Rows from block 4 of a small audio embedding model, named by matrix and row number. Rows with one number belong to one neuron. Each number is 50 + 12 x the weight over its row's rms, rounded and kept within 0 to 99. All counts start at 0.
Before each neuron's rows are labels from the 100 clips, of 14976, where the neuron reaches its highest value: "strongest on" is what is common among them. Only what is clearly more common there than usual is listed. The data: single English nouns, adjectives and verbs, spoken by a formant synthesiser in many voices. In brackets: how many of the 100.
# fc1: first MLP up (model.blocks.4.ff1.fc1.weight, 320x160), inputs 0-79
# fc2: first MLP down (model.blocks.4.ff1.fc2.weight, 160x320, transposed), outputs 0-79

strongest on: thin (high-pass) (29)
fc1.291:37 60 43 39 57 37 39 37 61 46 39 46 53 45 46 45 30 57 50 52 54 55 53 68 59 35 44 52 66 59 24 60 56 65 53 53 48 81 51 56 43 55 48 45 41 41 50 55 53 65 45 60 56 45 59 49 28 48 41 50 52 42 62 52 32 63 61 51 31 36 58 39 25 32 21 44 59 48 68 41
fc2.291:52 44 53 49 48 43 51 60 45 41 51 43 45 61 69 26 56 63 41 42 25 33 43 50 37 56 20 33 51 54 49 50 40 34 56 56 25 39 52 41 76 37 62 48 47 34 33 48 36 49 57 42 21 51 48 51 51 52 66 51 59 53 44 60 37 36 32 34 29 59 51 46 53 53 47 38 41 44 41 53

strongest on: /w/ (32)
fc1.14:58 64 51 38 52 41 35 59 45 58 61 48 61 51 63 49 46 70 64 43 36 48 38 62 35 70 63 28 52 56 49 55 57 62 31 69 39 28 45 55 38 49 33 35 35 30 57 56 55 39 56 39 31 54 53 37 48 59 77 47 44 58 51 37 48 48 42 49 39 54 61 71 52 47 61 55 61 57 73 30
fc2.14:42 74 54 57 48 60 42 41 45 75 44 53 57 56 52 58 31 43 45 48 56 54 45 51 51 28 58 13 61 43 59 57 48 49 49 56 64 44 50 59 50 69 43 53 35 51 47 41 63 71 41 51 20 54 59 55 60 56 41 50 61 52 31 58 44 64 45 47 41 38 51 31 54 55 56 48 41 44 67 68

strongest on: whispered (26)
fc1.250:52 48 58 69 36 27 39 37 76 31 49 41 43 43 74 32 52 46 33 37 39 74 48 66 53 49 55 42 32 62 62 32 39 29 25 53 44 61 59 47 49 55 51 47 63 50 88 62 35 38 47 40 35 34 48 36 54 47 54 39 39 52 57 55 34 48 63 33 52 59 40 48 31 41 41 47 36 61 54 56
fc2.250:58 44 65 55 63 41 63 62 42 07 47 52 51 64 58 58 95 56 48 50 40 44 54 51 36 53 52 64 50 32 54 43 51 71 37 38 60 41 54 56 59 55 60 55 40 51 64 45 42 35 39 56 51 54 44 43 60 55 87 43 47 55 45 52 61 50 46 34 63 50 56 40 40 64 42 45 40 40 65 52

strongest on: voice: deep voice (60); intonation: rise then fall (49)
fc1.86:56 61 54 44 57 63 39 61 63 63 42 46 71 60 34 34 48 38 58 40 33 69 75 65 46 51 74 55 06 48 39 48 51 36 39 55 40 46 54 30 64 48 66 49 56 58 48 44 37 53 31 48 49 33 42 43 51 66 47 44 62 55 56 58 50 67 70 61 54 54 53 66 37 44 43 65 52 31 48 39
fc2.86:38 50 62 61 50 38 47 52 47 51 32 66 50 33 52 39 53 52 40 55 49 41 47 67 59 43 41 86 43 77 52 49 66 61 30 38 43 54 59 44 49 41 51 46 53 55 54 42 49 14 51 47 55 32 59 53 54 51 52 65 68 63 44 47 49 55 58 48 78 59 61 67 48 35 55 42 55 57 50 55

strongest on: voice: low voice (50); /w/ (32)
fc1.224:53 31 42 36 54 63 39 53 45 47 37 53 45 53 41 49 36 43 35 35 39 39 52 58 42 72 36 41 37 50 40 48 64 32 35 51 59 56 57 51 55 58 39 38 30 59 39 53 61 44 31 42 24 54 42 27 58 49 29 48 54 55 32 59 39 69 55 49 39 47 40 80 62 41 34 42 47 40 50 54
fc2.224:38 42 43 54 62 56 46 54 39 48 34 46 39 58 50 37 35 55 54 51 54 42 49 58 41 75 52 22 41 62 58 59 44 55 47 55 53 53 66 54 52 52 56 39 61 56 43 41 62 56 65 50 37 31 66 64 55 45 49 46 57 43 47 52 65 61 18 30 32 53 52 47 56 38 46 46 56 51 41 64

strongest on: voice: high voice (65); intonation: rise then fall (48)
fc1.150:72 79 57 48 44 56 60 48 54 48 34 43 48 45 51 42 49 64 55 70 57 46 55 62 53 53 57 44 41 22 45 55 46 42 55 56 19 51 52 29 31 40 65 48 48 11 49 51 38 31 45 76 28 56 60 46 38 72 66 45 48 35 41 40 34 40 55 35 70 74 54 70 56 42 50 59 55 55 41 25
fc2.150:65 64 59 50 66 60 62 46 50 71 64 38 47 39 69 36 47 52 47 52 57 36 55 29 63 35 26 58 46 49 69 71 46 63 49 57 47 56 63 46 64 77 69 32 39 62 54 29 53 53 53 51 35 50 64 63 52 52 46 57 51 50 56 63 38 41 66 32 48 65 60 40 57 34 61 50 58 54 28 38

strongest on: mains hum (35)
fc1.118:40 47 39 48 61 44 57 36 43 79 40 62 34 60 45 59 55 79 57 55 79 55 34 47 72 72 72 59 53 62 65 75 52 52 54 48 42 40 57 47 36 30 38 54 33 75 69 60 47 34 55 47 31 45 59 57 40 40 49 40 62 69 37 65 45 34 49 50 59 74 40 51 44 47 49 59 49 51 52 36
fc2.118:57 45 47 50 50 48 62 58 56 99 61 49 48 47 46 51 99 57 48 53 61 53 47 49 53 55 23 45 48 47 38 55 48 55 50 44 71 46 42 53 46 51 46 44 38 60 21 42 53 64 54 31 68 49 56 65 59 38 45 49 38 45 56 42 42 47 49 41 43 53 58 54 54 53 45 46 59 46 54 47

strongest on: whispered (25)
fc1.165:62 57 57 61 37 36 53 34 46 28 65 57 49 39 53 52 48 62 48 45 52 54 35 39 62 60 43 50 23 51 58 76 62 49 54 28 52 54 51 48 43 63 61 62 51 49 66 35 48 57 46 37 38 46 47 49 39 54 54 46 39 54 44 46 36 37 74 39 47 25 55 29 41 55 45 28 47 70 54 29
fc2.165:51 56 47 51 56 51 60 53 48 32 58 48 52 46 75 46 60 24 48 53 49 55 57 60 40 47 42 67 51 51 57 61 52 45 55 55 30 54 66 46 49 46 54 47 48 62 27 53 53 58 48 57 40 58 40 57 57 53 84 58 77 50 46 51 49 58 35 54 74 47 63 41 67 53 46 48 44 49 85 42

strongest on: intonation: rise then fall (52)
fc1.242:31 42 63 38 50 62 47 41 59 60 63 52 45 54 47 41 49 50 67 62 53 64 70 37 31 60 63 53 40 32 31 69 67 50 33 42 43 53 39 53 78 39 53 40 48 42 56 63 43 62 38 44 44 52 50 30 50 56 44 41 37 54 46 47 20 59 61 43 55 44 42 58 41 54 54 44 53 38 55 39
fc2.242:37 70 55 50 59 45 53 50 58 55 57 63 43 57 60 31 48 48 55 53 55 42 34 51 54 46 50 79 43 65 40 65 59 31 52 50 45 57 47 67 41 42 46 62 72 46 56 44 40 21 56 54 60 51 44 42 47 47 72 61 53 69 45 41 42 53 21 58 69 57 55 66 60 55 48 52 44 55 55 65

strongest on: intonation: flat (53); rumble (47)
fc1.201:40 46 55 54 44 55 37 56 34 83 36 59 34 61 54 50 53 41 50 48 61 44 45 45 65 52 38 28 47 47 57 60 51 45 52 71 49 48 53 68 67 40 43 43 50 62 70 51 61 34 38 43 37 49 49 48 54 26 64 39 72 63 51 73 52 56 54 60 66 69 59 74 61 32 60 74 48 43 68 52
fc2.201:56 62 49 45 48 37 48 51 44 99 59 49 55 57 53 47 99 54 49 47 59 48 46 48 59 51 44 35 45 57 43 48 45 64 45 59 47 59 47 56 49 44 53 49 52 48 30 53 50 58 50 47 72 54 45 46 58 43 21 55 62 47 51 51 52 47 45 49 48 57 43 40 51 61 49 60 41 51 44 55

strongest on: voice: low voice (54)
fc1.295:51 44 51 46 47 49 46 45 86 52 50 39 33 36 62 60 20 53 52 87 49 64 57 56 44 58 56 48 34 26 45 50 58 39 43 32 35 38 49 46 45 27 40 50 46 38 52 63 72 57 35 41 45 45 54 37 51 65 49 50 63 66 48 53 42 23 50 42 60 60 54 51 53 35 77 71 44 52 71 39
fc2.295:60 35 38 67 43 61 43 39 65 40 44 50 69 49 43 71 32 33 43 46 42 45 58 60 25 73 31 78 70 61 56 58 32 69 66 31 62 65 46 50 60 70 54 55 52 39 49 63 64 59 45 46 59 46 44 44 46 44 34 57 50 65 38 44 42 72 42 52 27 35 48 55 49 62 68 48 28 51 76 57

strongest on: intonation: flat (68); mains hum (30)
fc1.208:62 77 42 39 69 64 40 54 27 92 22 47 29 68 41 65 59 47 47 65 50 45 52 49 49 32 39 51 53 36 52 47 50 34 50 54 26 55 51 64 36 49 54 24 46 55 55 41 51 67 43 39 49 46 51 30 55 41 41 58 45 45 54 57 35 58 47 46 54 41 60 62 64 54 68 74 45 51 46 37
fc2.208:51 47 47 63 41 60 44 48 45 99 51 52 48 42 44 49 85 60 60 52 48 52 43 48 55 55 46 43 58 66 52 42 54 43 53 58 74 38 58 39 70 52 39 37 46 49 39 53 51 49 61 28 45 56 43 75 53 48 16 54 59 61 42 53 55 63 47 49 39 50 59 53 47 49 49 46 61 48 58 56

strongest on: voice: deep voice (75); clipping (25)
fc1.239:50 40 63 60 66 91 40 49 47 78 44 26 32 63 43 53 27 61 55 50 27 51 49 54 46 65 44 23 40 37 47 42 64 52 46 42 33 51 39 43 65 28 31 40 42 51 57 64 49 59 42 32 41 37 53 68 49 50 61 46 37 46 59 67 44 53 61 43 50 54 55 57 56 48 62 55 52 40 36 51
fc2.239:54 72 59 41 52 64 48 45 51 65 47 54 56 49 49 53 35 42 53 48 54 42 44 53 57 52 58 66 39 68 46 62 40 24 58 56 44 40 30 44 44 27 48 56 68 48 48 71 54 48 43 46 51 47 65 36 53 44 56 59 50 55 52 63 52 41 24 45 40 52 54 52 60 35 57 43 60 63 52 37

strongest on: /w/ (25)
fc1.147:45 41 48 57 55 63 48 33 36 59 52 69 39 39 53 49 34 50 37 60 42 45 50 59 66 51 52 48 32 43 52 55 53 47 34 41 36 51 58 59 36 67 38 62 63 35 55 74 67 52 44 37 44 28 45 19 49 41 58 38 45 44 28 48 48 52 29 52 36 57 48 52 27 40 66 55 61 71 67 55
fc2.147:42 61 56 40 55 46 62 47 71 46 36 44 74 36 53 49 50 49 55 52 50 46 50 49 18 42 46 26 54 41 49 43 53 66 54 71 35 57 49 66 46 53 51 41 61 56 68 41 54 72 56 41 30 48 64 49 57 44 39 36 68 29 36 52 44 54 64 59 63 39 67 49 25 41 30 51 55 37 62 50

strongest on: voice: high voice (71)
fc1.77:51 51 48 51 42 20 52 46 52 50 66 47 35 28 46 46 32 75 41 42 58 62 16 62 52 64 67 48 44 49 27 44 34 55 53 41 20 58 49 53 50 61 58 48 48 53 55 56 46 67 34 41 59 39 59 31 68 53 50 34 43 75 40 74 53 66 56 48 54 64 41 64 53 30 51 63 46 46 67 41
fc2.77:44 42 57 58 50 61 45 44 26 54 40 62 63 31 52 51 50 47 37 47 58 68 63 42 71 51 75 56 62 41 49 38 59 46 62 74 58 49 58 49 58 44 36 76 38 33 51 44 60 22 44 41 42 54 35 49 35 44 43 61 59 32 60 31 32 60 46 59 55 56 60 50 61 56 43 57 24 38 35 42

strongest on: mains hum (32); whispered (31); rumble (29)
fc1.25:58 36 40 36 66 50 55 41 22 98 48 50 49 54 38 50 56 45 61 45 41 56 34 32 75 37 51 52 41 45 54 58 49 32 50 58 56 51 48 51 36 56 55 32 28 52 67 46 47 60 49 42 25 47 43 42 53 27 54 45 70 55 61 59 58 59 37 50 61 47 40 69 42 38 68 77 36 41 62 43
fc2.25:56 53 53 55 51 49 35 44 57 99 54 49 47 54 37 50 99 43 50 50 47 43 45 45 50 51 72 29 64 52 48 46 54 58 54 47 49 51 48 53 57 53 46 52 51 51 48 61 54 55 57 38 58 47 37 47 48 49 23 48 44 58 57 56 49 50 45 50 43 51 55 44 56 59 49 50 50 49 58 57

strongest on: voice: high voice (78); intonation: rise then fall (63)
fc1.132:31 49 42 39 68 62 51 57 55 43 76 46 40 34 72 58 42 63 62 46 55 81 40 38 39 61 58 33 61 56 36 44 53 28 48 42 32 55 67 27 48 58 66 36 55 40 48 58 35 48 61 40 52 44 30 53 37 58 44 70 65 74 70 32 45 54 49 53 55 43 52 56 50 36 47 45 44 34 67 35
fc2.132:38 39 67 49 61 76 47 35 45 33 56 43 50 57 55 49 40 56 50 58 42 50 67 47 37 57 43 08 55 61 46 47 72 51 53 26 83 61 45 45 61 46 48 60 67 42 58 39 40 74 41 45 57 48 72 53 35 43 63 58 64 66 53 59 35 55 45 46 70 59 58 70 40 46 65 30 64 48 64 57

strongest on: voice: high voice (72)
fc1.186:51 39 55 37 66 54 64 41 53 80 53 35 51 53 58 47 26 47 35 80 46 54 57 71 35 50 46 38 48 20 37 72 63 48 58 42 38 58 36 25 52 56 62 43 26 35 42 45 54 57 37 49 44 47 66 35 56 43 55 45 41 57 53 44 41 37 44 53 49 43 67 42 43 47 51 53 79 61 45 55
fc2.186:56 46 63 65 62 56 54 50 43 35 49 41 54 31 48 61 51 72 63 52 58 35 36 42 42 36 36 47 31 50 56 66 70 52 65 47 67 46 34 63 58 35 36 54 62 43 49 47 30 55 62 51 33 49 34 63 48 48 13 59 36 49 61 48 27 60 53 24 41 56 52 44 68 44 45 53 64 46 53 43

strongest on: /w/ (27)
fc1.263:55 59 50 50 46 17 53 44 72 57 42 47 24 48 55 50 21 63 49 65 57 44 62 64 49 65 39 44 30 51 38 41 73 55 40 46 27 74 35 78 52 61 55 49 59 54 40 58 41 48 44 29 47 34 58 29 60 60 50 34 50 59 54 66 32 44 46 41 58 43 62 48 42 26 46 50 51 45 65 50
fc2.263:71 71 53 55 57 54 52 50 62 51 34 50 48 46 44 42 36 40 48 63 41 52 74 38 32 56 45 28 41 21 60 61 45 50 60 68 53 51 29 65 30 49 50 49 61 51 59 29 39 22 37 48 43 46 70 55 49 69 31 53 51 46 39 61 47 60 45 61 43 45 43 31 42 44 35 41 60 53 56 48

strongest on: voice: deep voice (58)
fc1.122:39 65 53 34 65 53 55 78 39 73 61 43 29 52 46 52 30 45 55 77 45 51 46 71 44 50 79 50 10 45 45 72 53 50 54 46 50 53 46 27 61 57 41 37 58 47 47 48 47 31 34 53 64 58 41 37 57 56 49 39 67 47 51 57 49 47 94 56 48 57 63 47 46 34 73 58 54 41 54 45
fc2.122:39 75 63 57 48 43 60 42 47 32 49 51 49 47 51 37 60 45 50 52 55 45 47 46 60 39 47 51 48 40 52 60 45 53 43 27 51 39 70 38 53 42 50 43 50 39 63 53 50 34 61 61 40 44 61 45 45 44 64 62 72 52 51 36 45 57 44 64 73 56 41 50 52 74 57 40 59 46 39 51

strongest on: voice: high voice (58)
fc1.90:43 69 42 31 55 24 38 41 61 54 60 36 32 62 49 37 26 49 81 37 53 40 42 65 54 60 38 38 41 49 46 57 38 40 61 38 41 57 51 48 41 47 64 56 87 43 36 84 54 47 57 39 49 65 49 39 30 31 46 51 54 41 67 60 49 54 69 40 58 33 36 59 49 38 45 44 45 32 61 43
fc2.90:53 25 46 29 66 49 67 42 67 30 58 63 64 45 63 43 68 44 33 52 59 45 46 50 37 57 32 09 29 39 55 39 45 61 49 72 59 34 60 60 42 50 59 53 43 65 31 59 40 61 44 37 51 70 59 24 46 44 65 59 43 20 56 59 59 54 48 46 40 62 43 63 32 42 57 50 67 40 56 48

strongest on: mains hum (35)
fc1.199:46 52 59 72 48 38 66 38 66 49 74 40 40 67 50 31 30 41 56 55 59 74 41 39 44 51 57 30 42 67 40 55 48 40 22 49 41 42 58 48 61 41 57 36 28 23 48 92 59 39 55 39 53 52 51 58 33 41 56 57 54 67 43 59 37 60 59 52 31 52 49 41 49 34 47 65 79 71 63 43
fc2.199:46 54 45 71 53 42 50 66 35 60 37 46 45 42 46 77 36 55 60 52 50 44 44 71 44 63 37 33 45 63 52 45 67 67 47 58 52 50 60 27 54 76 42 54 42 58 33 38 43 37 65 58 53 47 57 71 58 47 38 46 40 60 59 34 49 72 57 43 63 38 58 52 44 52 39 48 54 30 54 50

strongest on: mains hum (36)
fc1.9:58 57 49 56 49 42 29 48 36 62 59 43 48 39 49 36 26 48 75 55 53 56 46 50 41 54 74 73 39 64 24 66 44 54 43 72 58 43 42 52 44 28 43 67 48 53 58 38 56 27 56 41 58 35 62 58 59 61 67 36 46 57 48 40 60 55 74 52 47 47 43 60 56 49 52 30 66 65 71 21
fc2.9:38 56 40 58 65 44 61 40 37 80 58 51 69 53 31 54 64 31 50 49 42 55 36 53 30 33 43 34 35 55 47 51 58 58 74 54 26 48 44 45 37 32 46 59 29 64 47 59 64 60 49 60 65 41 41 50 52 44 62 59 33 46 39 50 56 66 48 62 46 47 64 51 42 51 42 54 37 48 59 41

strongest on: thin (high-pass) (64); whispered (50)
fc1.78:63 60 34 37 74 45 17 34 71 49 57 61 48 46 74 33 39 72 48 43 33 56 68 32 54 47 75 83 58 50 71 57 41 34 38 54 37 54 51 48 61 42 38 42 72 45 45 48 44 44 41 38 53 54 52 46 38 65 35 35 57 60 54 46 46 45 60 40 42 35 73 46 35 44 45 50 41 69 50 42
fc2.78:53 39 33 45 46 57 50 42 36 58 55 56 41 37 53 40 74 41 39 49 54 43 74 63 39 43 25 64 46 49 61 53 55 43 67 54 34 58 41 47 38 37 61 40 53 53 69 59 59 54 32 44 65 44 52 32 25 68 84 50 28 61 29 53 49 44 58 49 53 71 59 49 43 61 64 54 46 55 91 55

strongest on: intonation: rise then fall (64); voice: high voice (50)
fc1.304:45 43 29 38 45 78 70 47 44 44 50 66 41 41 50 55 30 39 46 49 61 55 47 78 41 68 31 61 49 36 34 61 62 43 40 67 46 33 45 50 50 74 48 54 54 58 64 65 45 57 33 37 53 46 52 49 40 38 38 50 63 64 39 52 50 38 36 52 64 46 77 53 52 47 56 54 56 61 33 66
fc2.304:34 38 49 71 49 55 59 50 39 46 46 48 50 57 56 40 19 43 34 52 67 46 60 47 40 50 37 51 61 35 56 47 44 31 60 38 20 57 37 49 40 45 65 59 52 52 65 53 45 38 42 43 63 50 61 38 32 46 00 47 43 46 53 51 45 39 35 57 33 45 53 45 50 65 48 49 51 42 53 41

strongest on: intonation: flat (53)
fc1.81:36 45 47 34 64 42 60 45 64 50 56 44 56 56 48 37 45 65 43 40 62 79 58 37 60 56 62 54 46 49 53 37 54 49 57 42 42 55 69 62 46 57 56 28 42 66 45 57 38 40 34 26 58 62 56 51 48 53 56 39 58 64 60 50 62 44 63 48 51 63 52 51 51 02 59 52 39 57 41 42
fc2.81:71 52 37 47 47 44 49 69 42 51 44 58 56 34 34 64 52 41 49 53 54 56 42 46 30 45 65 62 63 61 44 49 60 66 49 38 99 62 61 57 55 63 43 54 47 47 34 41 46 58 52 47 38 48 64 67 44 50 25 47 33 67 48 38 40 41 67 36 55 52 71 58 38 46 45 44 47 46 40 52

strongest on: thin (high-pass) (56)
fc1.308:53 47 46 52 74 63 42 36 48 52 51 45 31 41 60 41 15 52 48 67 59 65 56 50 59 48 52 39 51 45 53 71 53 54 56 39 38 47 43 42 55 45 31 42 47 59 67 48 78 30 36 46 56 32 56 30 53 54 44 50 62 52 63 61 33 37 62 37 66 48 39 82 40 77 49 63 49 55 43 48
fc2.308:59 57 43 33 55 38 55 58 35 43 41 43 36 62 32 37 62 52 36 60 55 44 34 55 45 54 52 62 62 46 54 45 44 54 37 52 22 43 49 61 52 53 47 51 61 65 24 40 51 53 62 52 72 44 16 54 65 59 68 51 76 55 46 46 60 29 64 49 46 55 49 63 71 56 59 47 63 57 42 47

strongest on: /w/ (26)
fc1.18:41 41 49 56 45 58 47 55 45 23 73 60 40 22 19 54 28 59 73 46 47 74 42 72 62 67 52 36 24 55 52 35 53 55 46 47 43 39 29 67 61 63 59 65 32 51 68 51 46 54 59 39 42 51 41 46 59 48 52 30 41 50 63 42 38 45 46 20 39 42 47 58 50 49 59 53 35 39 56 49
fc2.18:28 61 68 52 73 54 60 58 50 68 53 43 49 63 54 57 52 56 46 46 53 52 64 36 58 55 40 38 48 74 46 43 56 50 53 77 49 35 60 55 61 63 54 65 54 55 19 51 52 64 45 64 00 53 34 33 42 39 80 55 52 47 33 55 62 34 55 64 44 58 41 53 67 33 48 44 47 37 55 41

strongest on: mains hum (36)
fc1.306:26 41 52 54 50 63 53 65 35 39 87 41 75 37 31 52 35 56 61 45 42 62 65 55 46 70 52 63 42 42 40 67 80 58 49 45 45 36 43 26 59 74 34 43 62 38 54 53 39 42 44 38 32 52 42 69 34 23 40 63 57 60 60 44 41 61 54 33 59 29 71 62 47 41 55 38 44 36 43 39
fc2.306:43 60 56 39 44 55 49 63 50 41 54 59 47 46 57 59 33 34 43 44 52 48 43 59 35 43 49 34 37 50 38 56 47 46 61 35 52 46 45 52 43 41 57 51 58 51 56 54 58 51 51 59 43 38 47 62 25 64 28 52 64 66 62 56 29 55 38 59 68 46 54 61 84 45 54 66 61 45 65 51

strongest on: voice: high voice (52); thin (high-pass) (30)
fc1.271:55 42 50 45 51 60 51 37 57 59 38 46 46 53 60 52 31 50 51 62 48 50 66 58 53 50 48 73 52 56 47 57 54 57 40 31 25 69 38 30 44 35 34 59 36 55 33 43 53 42 42 43 42 50 54 45 62 49 51 51 56 49 46 60 23 39 59 51 55 34 56 78 33 63 56 53 55 60 45 55
fc2.271:45 59 27 41 54 53 58 45 49 59 47 57 37 47 41 50 54 54 57 55 43 54 44 43 23 60 52 61 80 39 34 34 53 62 68 51 58 54 22 19 50 48 46 39 59 55 77 26 75 38 65 53 71 61 63 60 43 50 46 47 43 56 66 40 43 38 49 49 54 64 59 34 68 64 43 54 60 49 32 44

strongest on: /w/ (34)
fc1.211:53 42 57 41 57 58 47 46 75 37 61 29 56 41 51 44 29 60 55 56 44 46 53 44 40 54 45 58 15 62 37 37 56 36 33 47 36 29 48 76 51 51 51 48 60 58 66 71 43 40 49 54 43 62 49 43 40 38 59 29 47 87 41 35 42 40 49 29 66 41 67 88 52 52 50 66 40 31 36 35
fc2.211:38 64 61 74 35 47 49 56 57 68 40 48 67 31 35 41 33 61 50 48 51 55 45 51 43 45 38 60 44 72 54 60 77 44 46 47 52 41 45 35 56 66 49 58 50 59 20 49 58 12 59 39 56 49 71 44 49 45 40 48 43 73 43 61 58 30 40 57 47 62 52 45 41 38 52 66 74 50 77 41

strongest on: intonation: flat (57); rumble (38)
fc1.277:28 59 51 48 60 59 42 60 40 99 44 70 32 72 35 53 60 55 59 51 56 55 42 32 60 42 53 49 52 42 64 61 45 43 49 51 23 45 63 50 43 31 42 57 42 54 57 55 80 32 40 28 53 53 54 55 44 41 60 47 60 57 54 57 47 46 58 53 51 56 44 64 44 58 63 71 43 53 62 46
fc2.277:53 51 51 57 49 46 57 50 51 99 56 47 50 52 43 52 99 47 48 53 54 50 47 46 48 49 48 48 61 48 45 50 49 54 51 57 68 53 53 45 51 56 53 47 48 54 49 49 55 56 57 35 71 47 50 56 55 42 29 41 54 41 49 52 50 48 48 48 48 50 56 42 49 55 47 50 59 48 56 47

strongest on: thin (high-pass) (32)
fc1.68:38 48 34 50 51 32 35 26 38 54 77 61 42 27 59 27 20 68 51 34 57 75 52 41 58 56 62 55 45 54 46 52 46 41 58 63 44 56 49 60 40 60 59 39 75 35 64 59 62 56 35 49 26 31 48 35 60 64 60 25 45 55 42 42 46 50 59 52 57 34 41 65 58 39 45 54 75 60 28 43
fc2.68:41 33 38 31 61 41 50 60 30 38 43 34 48 49 55 45 41 55 51 41 45 47 41 54 54 46 60 68 59 40 59 52 53 52 58 83 55 42 41 84 60 49 43 46 49 73 47 65 42 57 50 47 32 37 55 61 61 45 61 56 49 58 42 57 60 38 34 60 50 52 51 57 33 43 45 66 42 44 59 63

strongest on: thin (high-pass) (31)
fc1.220:66 56 47 53 64 67 62 39 89 55 56 48 41 49 37 58 39 52 68 29 43 36 58 61 44 47 53 51 61 37 40 55 61 56 71 38 40 54 38 60 44 86 42 52 46 58 38 85 57 38 41 48 51 36 80 45 45 41 63 48 34 67 44 31 62 47 54 57 57 38 55 76 37 45 51 67 58 51 65 50
fc2.220:59 49 43 83 51 40 53 42 46 31 44 54 60 51 47 66 64 62 46 49 40 60 48 44 29 61 32 58 47 48 44 50 32 53 64 62 40 47 31 40 49 53 61 47 46 42 77 41 36 71 63 41 29 46 58 47 31 56 56 52 42 47 52 53 56 56 60 52 44 48 38 46 56 47 48 41 48 44 40 65

strongest on: voice: deep voice (76)
fc1.289:52 63 43 48 49 63 44 58 67 64 69 34 56 61 21 45 44 38 64 33 28 63 53 48 41 42 64 39 37 50 56 49 63 60 51 47 38 39 64 49 53 40 40 58 54 37 53 45 38 36 41 61 67 39 53 33 51 66 58 45 53 81 25 52 30 50 66 53 52 43 77 55 50 36 56 31 50 41 70 44
fc2.289:63 68 60 50 56 44 49 45 38 38 52 56 31 39 36 58 69 37 54 38 29 52 55 50 52 49 39 44 37 52 33 16 52 51 67 50 60 51 32 62 47 44 45 49 36 49 27 41 53 43 50 35 13 51 28 62 43 52 71 35 60 37 49 58 51 44 32 36 39 35 49 49 44 49 38 53 28 44 42 34

strongest on: /w/ (26)
fc1.244:43 69 63 54 56 39 29 59 64 76 41 61 64 48 41 37 41 48 51 42 55 68 68 65 59 57 59 47 54 56 64 52 54 60 46 57 45 40 52 48 68 53 36 64 62 52 67 35 55 37 46 45 40 55 45 33 63 47 73 25 56 41 40 67 49 30 49 47 74 47 67 57 23 33 43 40 41 50 61 22
fc2.244:47 66 57 28 53 38 41 62 47 84 67 53 58 54 48 37 46 39 56 41 55 52 43 49 53 45 63 54 47 60 60 54 37 42 29 49 52 77 38 65 41 59 52 38 38 68 78 36 59 50 43 48 48 60 65 49 82 42 23 40 72 62 51 36 34 52 58 45 38 69 59 34 44 59 52 56 41 53 50 50

strongest on: /w/ (29)
fc1.155:55 51 45 47 55 45 39 54 55 62 54 29 43 61 42 68 29 60 50 36 65 53 44 78 46 50 79 52 19 55 58 53 60 41 33 50 22 46 55 75 46 43 30 56 57 56 63 49 67 54 38 59 40 51 44 39 53 51 58 29 50 56 50 63 45 44 60 47 37 50 69 65 50 24 56 28 44 58 50 45
fc2.155:50 56 79 54 45 52 56 46 52 54 39 43 58 60 37 40 37 60 50 53 52 52 39 50 42 68 67 35 58 27 53 41 52 45 47 37 57 60 47 73 80 55 53 47 53 60 51 46 55 76 59 46 27 51 69 58 42 56 62 56 49 57 81 56 45 46 28 31 37 50 64 49 58 42 51 30 45 46 53 46

strongest on: intonation: flat (55)
fc1.185:42 52 36 44 34 42 51 55 62 43 44 46 65 52 49 45 35 48 36 58 51 41 53 28 47 41 61 62 54 68 41 41 72 47 61 43 44 27 58 69 64 62 57 32 23 58 39 78 44 54 20 39 43 45 49 68 31 46 67 27 27 60 47 64 07 39 51 51 60 35 72 53 57 39 42 61 44 66 59 46
fc2.185:70 77 59 51 44 59 53 49 45 51 60 55 53 56 55 48 85 32 43 51 65 42 52 52 40 40 59 34 41 40 50 50 53 46 54 57 77 30 66 42 50 54 51 52 50 43 25 63 53 51 43 37 45 52 18 35 46 63 32 59 42 63 49 50 56 55 79 49 38 40 46 39 63 48 52 60 43 48 74 47